A small multi-label image tagger, trained from scratch.
Model: norm none_scaled_ws, widths [96, 160, 288].
Training: adamw at rate 0.002, 14300 steps.
Data: trained on pixel-art sprites of 400 made-up characters on tiled backdrops, 197500 training examples.
Rows from block 15, named by matrix and row number. Rows with one number belong to one channel. Each number is 500 + 25 x the weight over its row's rms, rounded and kept within 0 to 999. All counts start at 0. Numbers have three digits each. After the name is the row's rms in percent of the matrix's.
# convs0: first 3x3 conv (model.blocks.15.convs.0.weight, 288x288x3x3, standardized in use), inputs 36-47, a 3x3 kernel for each
# convs1: second 3x3 conv (model.blocks.15.convs.1.weight, 288x288x3x3, standardized in use, transposed), outputs 36-47, a 3x3 kernel for each
convs0.48 133:537485525511517512503532523513552539488520507495507512514520519530518518522518517531519522497514509518533494529525518527523521529530526529519535537511521532518517530524523527521524526520518502507505511517500522531504542537537531528512523523520502511510515508512517502498496484496540524504557532530522513524527519519559526523
convs0.49 119:505516552509520549472517503529519507532520506488509462503530530519513525524509497497517505483509518490470481534518521539533531530525529532529521516550539529505522527528529528533531521519525524495518540512527516493490518533527527541535516529519506526535498506522510505497507513497512520512482510504545519514525511504517515504
convs0.50 115:518515517493523516493526510548539531527520522540512501503513525508527538498540543494506532494528524497524519548515519530516520526507519495524539519538531512533537519519525517526517517523521479547561510532534523553540508500507521519518523509513508476488515493504504508530486515545472501528508481492524513531514519543509549562
convs0.51 082:542509489527539506550552519508493489468481480485471445477481495483489478497498480470517531484505517482504519508514496498507491499488483529514513523506509523509501511512506514514510518526516508459416484420396465413382522512507522516500517523487516524526505507513514530527475476477482473474482468472477477492489472481508494500
convs0.52 089:527548521484497468481476455481498521531535558499497523531528505528536507526514500519549541503515482530463419477514505501518519518513520554568509559572522527494490522524523527515517527515518490549523504537516539522528529528522498492519495473493507530519504537509493500500520497495585523457512509503527514506523517495508516507
convs0.53 087:543473495518507493518519492517522499527523483492502454508512517504514522512521519552470528530479516531511507519507518516495526557515505557505524543475532569481533524517521518513525531518522506500539533519535560508552539526518524525518513513523508489500506487510499496517504487492553527510559525537512513510528506531517495510
convs0.54 105:536496532524502525512501506530487507517484482539507519505499492513493501511502493521517504509516500496508483515524514523530517530534514540528529528520540528541548532518517530519512530522510501482528526490534517494545526530539525530538519530534518496486512490481512502495493517524464506531493521537508511512520512511512501501
convs0.55 083:411452554443508559404437541451456450529518517480472474508510521530530536495507536460478506416503563389480517492490496489501506481480490496531520484538552511518528508502507506516494502505498447503539427553572479527544474483514497520519493500517529488506532505515499490523508513504484512562504468442498506494494530505474509525
convs0.56 096:463468418499481441519489480580556569536527523528525537495510516507531533516518522478482447502505513523523495511505498531506519529484484544525525531496533545536534523514509521514512522515516474507541532522577545525546531510510499497506511500513483495512472471494508498510500497482537521510538507507524525523536542537545546541
convs0.57 086:491518529516522581491521542520474473536512496497485466486507493461508523467496520465540534448533563435501479555524493528508484506507503501542527494535516490500474498497502498518506493500497462494476479505504506484467512489502510528527492501491473501519460493524436477524460467528408471553460471504507482507496478513503507529
convs0.58 115:523534508520516527524500510514508505482486480483476467515520504514504501514503514509528514505525510510524517521508522525510525511503517514535538503547533494534531525521520522522522519526518497538572515541565537533550540538522545531522522520522496501499490483516499510528500501509514507506529524473557529512532506502528514488
convs0.59 097:518530499525520518522533508560552487540539484539535470528543510516530500528559512534529505519534509509547500510509519501504519498516512532548519520554517501539512516515515512515517515520519538548511528545523513527516499515517512517522513534514503527518485522504493525503513492486515527471471483493528512488535508484536533490
convs0.60 071:488511536520483535518481473439460463533539532486486472481513529502500537518505500574503506538466504544443441503493476505499467490499490522512486532536518475465498501507507511513505505516507519497486509493472518481473505532526496517509485461467482488522492492515487487477547496521532492473484463526514500518514517507516508506
convs0.61 118:500501497495520510524520511518504552515507521511486516523525516528529520521525522511511514496511504525519510526523526519514522523520525529519522536533529542540534530535532526529530523532531506511510504506518520515534514527539515530527533538540509511516517511506515513516517503501523523509527534526529507522535521533526514519
convs0.62 103:501539515524534492502498505520528554508508567538543542545532527532530521518525528511506515538507486504475502505516519505518522520524524518541526553549520544510503523518526528528531519521528518558535544549547537537542512538523530520527519514521537543522546538520505512522518504489542535509500507494547524500531516501523514504
convs0.63 105:522542547521523542534517511524525517521513496471478499556541524550536508555530505516498511514505528513524495505498532510508521513507507530538527532540536523530515515516508514526510510510507495548541498544537479524492521509546508513549514523516511486547494498539490495506489490488461486489462482482563520517547532508538511486
convs0.64 112:512474486509499422512532512509548498520542482510507494513511504523523515522530514506505463510490442511575512512525521509515523522546538530533519525517508520570540528518524525515519539505511537530505538536530516568567519508518511529495510537527520536529516539534509523529510481476537522499534515511533525518530529513527511522
convs0.65 085:529503463516492488530516480483476467475493478475489487555543529548525509517511497499521529505503523500519524483475475486478473482465466488489487508498484506508497486488486483496494483494489489461463492447441504460435509488483501497486502485482566554532543518511525519502449476473456495485434489474560544539543534520520520504
convs0.66 125:510510506494500517502499516527522531516507512513497506523519529523527531533530531511506506515507494510513486528532531529531536527534538534525532538525535525537526536524520526522524533526523528530524540525516519531532523515529526517527529521531524504523521507519527509519512503489511497484521507508525528539527521539519517531
convs0.67 130:516513509539521492528495508523558546527526549520533513544530519529517519522531515516519499529523494492492471521513522517521521527525526522550546544554524512518516530523525531531525530529527516550542542549537502518543524545532537513519531526528522510508519509513503520528523517483526521506508514491545526537518528529529526534
convs0.68 133:503509490521511524516542535512534524513507512512499497528527519524532531524532525508528473495532524507512536528527521519518523529517530523529522520525529514532548530526527525519519519529522507533508523562549513524551524524518530520515527531539525526513525519524519516541506509513487508546494506519515513523520521521524522530
convs0.69 098:491512528493508538517513466544531513533551546435476494496506526501503512492508495450462520488486522491504498530538527517512512517513514525533541527536534509511525522519525516529521510515503541583563492535557481483492510526525506523524511503476527522535518512507542520490502508509472494487509506513523510533528517503529520513
convs0.70 079:551561532532545534490537518463464464536513500517518513508503497481489487485496500546557537472546517479506484503496492501509500485495493523521502497489482489466480517511513507504508508501502511490490452460454467464462523517520530500523520497500517512509452472479468464469519522523533530523415450476498501500464473499473487496
convs0.71 139:510514524498528522512485510509516519515502506515524519527527522525530518526515522516509505502520495521504521526523525523524523514516516525528528519521520545514527528521527518525522517520527508508513525526529531516540532533541522539536537538543526529520529519511516509512497507498534531519499500516526523520532516512520515526
convs0.72 096:535527498519498524484478519482508539508520541512481497545523529549518530540533536545532489541483495482469490530528529527523524534524521526516525525514512508526518528527519529526526527519516543518511515486509479502512533540529510526528520514522539509508535506523503524526516485492534504507494506521506521527516518522527519526
convs0.73 087:534515557527504530469444492515509468551546520506519498489475477491487485506493493510526530474527527397453489494486482497493471506504490553571511480519503483514522512506508520515519507505516533538513439470480474488488523512520494512531496495506493493478452462448467472464536548566401430506450453474522502499506492485518524522
convs0.74 095:546540526515533521540528513518491499518498491527515516531515498524504487514500490525521514504525525516519504511499502509507501520511503490526530502532550504533535515517523522519514515516515517494539500478519504482517527519539517516523527516507511494472492469459474483447515505511498500502456454497513500489507483479502493486
convs0.75 098:509514490483521501474542524532521497530495496525475479529518507528516516523534546489548515496527525473538534528524514516511507521513494526518520512500547514529554525517521517517521529532526466493490500523564503525565544520514533509507539526520508501496490497499476507542501499482497510531519520505516508485508508479492496509
convs0.76 101:531524512498476496529493525507529495514509501507507489545539536493478487507494504509523524457477479477525489514506507508509514510514521528533570499500508500535496530529525512512515523528530493527510459471454486534513575558526544527528541516524535532522495488503520503519539560537503517500514518504529518522514491487512495520
convs1.48 095:530532528521527535559523531503565516497515499487492504528517529507511509521513517533549499539543527564542559519526514521528516514518524573528502567540499594583527524496506529519532541532538533515492541530503543538531532526542524521508523515523491482514497494504495497504496477484492481458484492489520519530520519522516526519
convs1.49 091:523515531506464501509498501550522524482490495503491516521518524503505526528494541551541552530508531535526545514516518510512511508506509505499526534542495513521514531526536544549548541522545543510517556512489556502502532511535521508531533539532505500503518502493522505500494491483503504505505508514520531532501530534517539537
convs1.50 096:549549505553524521518500527529533497524492478476489479576575511570566511565568530526531537537543538510506550497485498511490505508497496545476518503463486505460490503523526530517517518525532500500485507505495495497499538542520528506495532518508548532507548531506524496493470495497480496487484484485554553541551521522513501510
convs1.51 102:458474491467468502493476515499503513484486495509504528499511509507497497508508505485489503490496519496508522518484476509472464502472462515538517513525507502516503511528544501523541516515523509500502523502495520499500520520517524519527520520529511519506516518505517512500500489501504484486503493499489483503479496491477485477
convs1.52 100:520495551503531562516549514494546526491525525530500496505488462514468454517492478536506518550565530536577494521513487512512494508519514503483511487488491489524465529518512528529532521510514520513490522539549537539516534530542540476505513539551502489516490476487512506505473469474484498494468464480512487513500473500500474497
convs1.53 099:551520546542508549542507554548525481520509477554509496502477466501468473515488471515528508523511503521530495513496529523521525524517517513498516534505504533531488528521541525524542529523540509491501508509484494531506529517524531493463503479486503485485501490489504481488483473482472481492473469492509493506508489515524481514
convs1.54 098:556569555530554553529556561545489520542467492553498509474490506493494510510506524547540502540545506560531503484517518489511507513523511519508499520514504524526530535506529529533526511532522523488490510481473512494487509522511495509510486501508503476476500494483497490491505507494478467486481456484586546494588567502566555487
convs1.55 101:534544528515541523456510523534483493455419450476466480518520520504497505504488519533547522525552531463539541495491513505500521495492533479469499539478483500474515515554549501518517508501516538485530509493518515495528529545534459498487479519494476482493477491507471469498467477471488492495469461482513492542510488526514504537
convs1.56 102:551537502503517510531519512520511477486485448474490481501492519480456470506493486546542508498495500516518515497500529498495526513511534514477458506467468479485483549536523524502494525522502521537480495499463515535510506506521531541521530514505512510527504501492503490488484476487477482480481486493544525542471461496501479504
convs1.57 108:509507504519462502499467512526527498467468464474500483535493468525481451535490459497513523512480528477508512470486532468477500472493524541522496540537490538524498523529539497549553535528550493501512495501506494481507516537521480485501484524534542511491541507475544516466451477486464456496457453496537512522505474510509498516
convs1.58 104:571528536570514540546504513509485483500479481490490489485466492464461485477474486545521552514504546495508521513503512513507519515519521479522501458519489469497486518534515516507514507509530501509494492493489486481489528523513494518520511517525528497505531490497520479484523501494514474481526490483490506529497506530493506535
convs1.59 103:527533520532518508538500511528536502503526517523542522519475500507468477512472495537528516546502529549493552523506512513499488516499495514511491502536500567531512534530541536514526537525529528538548515524537524543531542552570540546552532513539511498516516512510526509512500472494501438479504449485525524526526534537533525527
convs1.60 104:538496535566490542541513535542537497489490499519491477506494460501481460520505492518539489533502503501516478515516504497522505505498524531511506477491477462488461520513536535532511498515527482509515493499515483505516539520514507489488502469488519498495515483480530514478470452480474467477451459473505503487509503488528522487
convs1.61 094:538529527544534534540533534565532561548514559525534558503503505512510512514512506536535537537540541533532542516523518518524518520526518545539523508523500525527528536536556543550554537537535513529529521527532519534528548543537530526531539525529500505512501500506501496503471474479472479483468474480508510521509507511512514514
convs1.62 102:549505545521539529542514511526553549503552515528531497504491506497486488511495500565518536541540526565525513518515512518510504517500494517483527532510535551522513519504504519517544525544546573567552545582556574579511538524521521531530540544538498500489514513518512514526501490518513497513508498489513514556511520575495515593
convs1.63 097:535571572507543550503546553537543531530524508514538525506504512490496528494507539553546551520511547496507529512505505507481490520491501534518535512539508513544526532541547545539533546511551498506518515499503515481520518522508510517525523508522481501505473494495493490481526518510512486486506479485502521518494527540500536547
convs1.64 093:528560490517521527548517557510546507509542516505517510491465479496474476514512505508560504533512532549498542554543528510498477516508505495528489558544525593538508523500560537523506532524517513553501503511482535565538539527552503547536515505507501485480514483480501484483482496486470477482488505504500509509500489505521507517
convs1.65 109:484502511481484505480472482472470504479471475478489493492505512495510510499515516507470491508453495502457503505495486484473471474453462486512526489514507472506494539543522531544531517518514484497489491505503487500523499493499539533544544527543499520511501524514505526524552515524536495512544496514480499509489500511497509518
convs1.66 100:529521526529523531536527530583572551576563555572542569506522511505511516511520521541535541537536544535535536527520512521521506519522514551509500540534517514524516536541534536539531532532532517524528518525520518526525529530526530530525533526522502504502499501505501505501485489485487486482490486487519517520524525522525523523
convs1.67 101:552530553524533544515519526529554560490537545510538513517504498511493502504493509561538545530535532534514528525518518516501505519495492526495550526507538518509505528531510516481505532526537523521498490552517510537482534525513523532526528536545515507500508496495506500524494488495488485504491481488548542540547532545533531552
convs1.68 098:551531535528530528528536537574573574562537575569575564483495517477494508502507509556549544527528538531546543534526525521515516521524526547518518523521533520531510531532536540525533539522530518523532502520529535524537524522523529531522527529533514496505497496502495493502484477477472476478486477480518507511511514516520519519
convs1.69 094:543530551521525556497520541524547555499505520570499509510508509482504506520526490552539549525527563507547539504479500483490502479512541503511566496485561480498526544537523534520528530509527493495527499487518488493518526523529507500510508519504501516530493493513485472477505466480505494487493491495506525541500498522525491500
convs1.70 114:516500463536518463524518505533533516499494486474465480523524524511473454511484501509513475538524504502489477460479495450477494445483516535520520527514517510495500501503513486503531519550546522494457482479450511469434549546548536519484514500496548522528536505502547522513462476465465477475449459470559547528548526486551522505
convs1.71 095:546549543537545529537540536557572577530545558531518534512507505501502505525523519541525545532531529541541548517516513528525523536534536519525551595550538591547584540535529533519546530540531540511506508502496530529524536524521524514510531527539499500507497497501501500503491490488492489487485483487504497507515508516520523516
convs1.72 098:548528528530523545516552523522572550498480542510509515509508509499512520511515510539542535531538559538537537522528520521516522524517502522540561520527518518493506514516530525519514511521528509503519521490546509500544525520529508517527503512523517516503514513509508499500491489479485478485492477487513521515510517519520526516
convs1.73 097:514492506515515507500539523529534503508514504493497478496489500484470470529525506511528515520530535492501493490518528474486505514511498504503508524509512504502514546528526504518535550548552525552547514530530512478477567515509544525512502514505513492501510470488528509502458453453476476464448460467524501475525468447538512483
convs1.74 115:542526524546525493537511509541525538504484508485467486516512507521503506494492508520525518534526511496501502435474482450480497460492499512519507516537494504510470526505516496493522515523535512471461519467454515463459545537546518508501519499508547521537540505502539500495490496507490491491506514501562554536565544515566544514
convs1.75 093:585552539540508518551521528502487504505479494518494513496509504486504510507501501586557536541519527552561546485489504497502517505511519505490504488503509488503526513539544520511529524527531501497490488481486523507521502502520505511512530526543555515519526497502503490498493484473472472468474476475533523501507507505527527526
convs1.76 086:526531510540533541516529555506496503478494494515527515515500518513506500514504523551533529561543537527524524533531534530528529530542534520568538486500552530520494530540520526546541526507504534528534501508544532522526542528522528525518537529526501500495503502502500520526498496496486473488474465490521529529506536530499523516